From a checkpoint of a small sound classifier: batches of 512, trained on phrases spoken by 400 fixed synthetic voices.
Rows from block 9 of a small sound classifier, named by matrix and row number. Rows with one number belong to one channel. Each number is 500 + 50 x the weight over its row's rms, rounded and kept within 0 to 999. All counts start at 0. Numbers have three digits each. After the name is the row's rms in percent of the matrix's.
After each channel's rows are labels from the 100 clips, of 14848, where the channel reaches its highest value: "loudest band" is the band of the loudest frequency at the time of the peak. Only what is clearly more common there than usual is listed. The data: phrases spoken by 400 fixed synthetic voices.
# convs1: first pointwise conv (model.blocks.9.convs.1.weight, 208x208x1), inputs 0-103
# convs3: second pointwise conv (model.blocks.9.convs.3.weight, 208x208x1, transposed), outputs 0-103

convs1.114 106:500392500500500500500500500455500450500500500500624571500582500500500500573500500500500500500500621481595375500500500500500500396500500500500500620500500600500382500500500500500500500500500500500552500500500500500500311399500408500451500500500633497500500500319500500418500360613593500637500500500500500455500558
convs3.114 098:500427500500500500500446411500500500500500500500500500500415455500441500617500500500573500500394699500500500500500601398500500473500500500438500500500500500500500500500500500500500500500500460500500448529500500500500500404458458500500500500500665500448500500500500500348500441500500500500500500500500421429500500
loudest band: 500 to 1000 Hz

convs1.139 095:408591390500500561500397424500500573500595570500500618500500536500448500631500500500500500500570500425500457500500500438500500500500500686500448500375500429500500500500500500500500500408549500500500500500500500590436500500500602500500500500500414500500500500500500576550500500500500500500392500575500540364500500
convs3.139 097:500500500500500451385403500619397373500500500500500500500500383443500500551500500500500500500500500500454500500500552500500500500500500589500500500500500570603500500600500500500569500500500500432500500500565500500500724500500500500500500500500429500500500588450692542477500500563500425425500598500500500500500432
loudest band: 250 to 500 Hz

convs1.77 111:539540500388500500500432500621500500474570500500500500500500516450582500500500500572500595500500500500500279500500500500500583500500500500500500500500500500500561500500500591500548592500500500500405554500500500500500500500500500500500500500572500500500531500581500700599500500536559500500372459500500500500500444
convs3.77 100:500500500609500500500547500500500500500500500500500500500500500378526500500500413500400500401500500628500500433500500500500500500500500500500500500500614573500500500500500500612500440578500500500500500409500500500519552500500500500500500448657500500607500500500500500610500500500416563500500414500500500500500245
loudest band: 4000 to 8000 Hz

convs1.122 105:480546568451500500500500500454622500503500406517500500500500461500500500500573649500500500500395420500474500500560500500500500500552500500500606500500500417500500500500500500500500500500500500500500500356500500500608500500500500646386589500500500500500564500500500633500596351500500500500595542500500544500492468
convs3.122 098:500500500500500464426500500500500500529500500500500500500500500384457447500500500408500500445500421356500359559441500500500500500500500500604500553394500500500416570500500500528500500500500558515500500500544500500567462461428500500500500500500500500500500500410421455455500500500533500500500500500500391613500500
loudest band: 250 to 500 Hz

convs1.17 110:444500384500406500500461500500500559419500500581500472500500554500500500500582500500500500500500500547500559500500586586611397500500500405500500500500500500500500554500552500500500458564500500500310441500401639500500500500500500500625500500500529500522574388423641500500500500412500543555500500500500500574500500
convs3.17 096:500500500500425500500500500500399500500500504500500500500500500500500500500500377500500603500500450500500500500500500500536500374500500500543500607500500500500500500500500500500430626607673500568500500593500566500537589500500500500483500500381500553500509500500500577500421500500586500500500630500588500500500500
loudest band: 500 to 1000 Hz

convs1.159 095:500470500673500500415500500500500500500500500500500550565386551500500500500500383500659599500500500667500500500563500500500500500537421389500500535500600629500500548632527500500500479500500500396500500418500500500500374500500500500616500500390345543500500500500500500500500597500500449500500500530500584500500500
convs3.159 089:500410500500500532432500570420500500500547500500500683500500417500500500500500500561500500500500500500500578500500500500500500500647500500384500576500500500500500438470544500500632433500500500500464500500500500500500500500500500500682583500500500500500500500500500500500604607500500500437500500500500500500500500
loudest band: 500 to 1000 Hz

convs1.181 113:500500579500500440500468545500500553500500500529454500500500577531500435500500500500402599500542500500500500500500500562500500515500500500500592588500500500500500418500643500500500641500500566531500500500500500500500500553500500500500500500500500500500500500500591500500500500413528500501500399307500563500500639
convs3.181 107:500500513442567500500582500500451500500500500500551500629500500500559500500500591500500500354500435500500548500500500658500301500406500500500500533500500624500500376500500384500500541585500500500500500500428435500439530500500500500500412460500424500422500559500500500500500500500500500434500500608500500500525500
loudest band: 500 to 1000 Hz

convs1.156 112:500500500500500500500500362500500500400469440500500500500500500500553427577500575500500447500500500500500510500500402542500500500500500500500500500500500421500500500385500500500500593500577500500480549500500448500500574500536584500500500500500500384500500500485500500500500452500500575500739500444500500435500500
convs3.156 109:500500500360500500500500500500500500500435500500500432464500407500500500500500624464500500353500500500500500500463500407423500500500500500399378500500466425460500419391500500500500500500500415500538591500500406500500500417500449500500500329500500431500567500500500500500500556500500500437500500423500500418500500
loudest band: 4000 to 8000 Hz

convs1.22 100:500500500500500500606500500548500562500500500448500582500500500500547500469472559433500500500618500571500500626467584598500500429550500545500500500635500500500500604500500500500500607500500561500500619500500549500445613500355500407500500500500500500500500500500500500500558500500532500500500500411443500500575500
convs3.22 097:500453345535427500500500500588500500500411500500432500500500500500500544448500573380500400500580327500500500500416405500500500500641500500500586500500459500500500500500500500500456500500500548597431500500500694500500500494369500583500500500562340500500500528531500500500500500463522500500500500500539575500500429
loudest band: 4000 to 8000 Hz

convs1.175 108:500500500500500500500500500500575500543500500500500591500500500500500697500500500500583500500541500521500500500550500500500500566500646500500396500500500500500610500584500500581500574500435599500500500500500337500500500500426500500500500500500500500500500500545500500500500500500500500542500500500500500500619641
convs3.175 110:500500500433500500606557500500491500364500500500500500500500500500500500500553500500500500369500500435500500500500500500500500500500602500500500500500500642500500541394577436500500500500500500500500607500500500500500419500500500500500500500500422500500393586380500403500500476555500424500500587500536373500500671
loudest band: 500 to 1000 Hz

convs1.141 104:500500500376500500500500402500500500500406500363500500500500418500500627500633500500500500500500500552500589500500403500703500500615500500500500500500500414548500500500500500500623500591500591500500500500601524552468471500500570500475500500500500383500500500500500427500500500500500500500463537500500500420500500
convs3.141 097:500500500500500500500500500500500500375500456500500557500523500422500500500521500500500500500500500500500500500500599628599500500500500409606500382500500500500500556500500500571667500500499500500500386500500500500428566500500500500500500545500500651418500500500500500500500500500500526500500500500500500295647500
loudest band: 500 to 1000 Hz

convs1.28 089:500500500500500500454500500500500393406500500425520500500474500500589500612500420336500589500538500576500467500500500500500500500500500500500500500500548500500500500500414500500500500400616500500500500500500500385500660610500500500561500500500554500500435500500500500500500611500500500500500427500500500500566500
convs3.28 089:500500406500640629500500500438399500500500500500627500500416500500500500500500500500500500559500500500500500500500500500509500528438629500500500551570500500500500427401500615500500500500577500610500500500500500368500500500500500500500500500500500500500500500500560379608500500500500500438500500500500500500500404
loudest band: 500 to 1000 Hz

convs1.205 094:500344582423500500500500484500500500500500500500500500500500500434500488500500500427500500500420500500500500562500470500500566500500500500500500544500500559500500500500500569500500500435500500500500500629500500592373604500620509396634500500500656500461381500500500403500500500500461500500632620500500500500500572
convs3.205 094:500500500500563500500616500525500500500500615500500500500500500500500500500462500451500500562500500500500539500500500500560500500399500559448380500500623500500500500570500500521500500500408500500500500500433500500500500500344500500500396500500500500500500500500642500500574500500500500486606500500500500500500500
loudest band: 500 to 1000 Hz

convs1.110 108:500500500539500500495500500500615638576500500500500500541500500614500442500605500500605500500500500500500500364548456493500500530500589500500445550598500471500500500631500500619500500500500598500500608500556500500544500500500500545500500500590370428500464500392500500500500500500500500500500500500500599500500612
convs3.110 103:500457599500500627589500570500500500500500500500502500500500500569603500500500402500528706500622500500500500500500500540500500500500679500500500403500611500500500500598500500635500576500500500627500500500500635500526506609500580663500500624500500561440500500500500411500421500500376500500500500500500415500500500
loudest band: 500 to 1000 Hz

convs1.46 097:500500500500500604500500420391500500500592500483500416524500373651500500500500500500666550500571500530500500383500500561500460500500500469500606620500500500500500561500500500526500602457500500500500571500459587500500630500500500500376500500500500500537372500371500398500500500500500500500500500500450607500500500
convs3.46 098:500500500500500443500500500500500500500572568399500432500500500601500500500500508500500500500403500500433448500500500433500500500500500500500500500500594500500500624500428500500391403570576500401500601500500500500500442452468475500417415500415500500500414500500500555500500500500500500500500500362500500500500407
loudest band: 500 to 1000 Hz

convs1.16 088:500466566500500500399500500500500500500500500580500545500550500500463500500500623500500500644500363500500500500500500574586500500546500500500500576500500500500500500500500500500500572500559572500500500500500500500571500576372500500500500500445500500500500500500500500500500500500544413500500500433385500500500500
convs3.16 096:433500500500397500500546500597500500500500500500500392362500593500500500436500495500500500500500500374500500500500500500603500500500500500575395500464500500464500554579500500500500414500435500500500500568500500519500500604465500500464500500500500500500500564431500500448500500595583500500500500438322463500500571
loudest band: 500 to 1000 Hz

convs1.87 100:500572500500500446500470500500500500500500583500500500500500500500500421500587575573463500420500535500500428500598500511500500500500500423500500500418500467500500681500520446500500571500500500704500441500546500442577500500640500649500362500500554500500500500329500464500500500500500500500500500500500500500500500
convs3.87 100:500393433500500500423500549376500500500410353500500500500500432447409500500500500500500424500500500500553500361500437430500431615500500625500500500500500500603500500500500432610500393500500616500500438500500500382340500398437500500500500500479500500500388500533500500500500541392500500500500461394387500500500500
loudest band: 500 to 1000 Hz

convs1.9 104:500500500405500500500500500500500500573548500500500500500500500500500500500550500500500500445575567500377500563415500500500581429500611500500500568500500500610524500440567500500500500500500500543500500500466632500500500446574500434500500500500500523500500500500490500500500500500500599500500500500452500500500625
convs3.9 108:500590500500594500500500582427500464456611500350500500500402500500500500500500500433500500500500500500500500500500500500381433500500500624584390444500623500520500500447500500500500500584500500500500500500402500500414500500500500500500500500470500360500500396603500570500500500500422500500500500500500500500483456
loudest band: 500 to 1000 Hz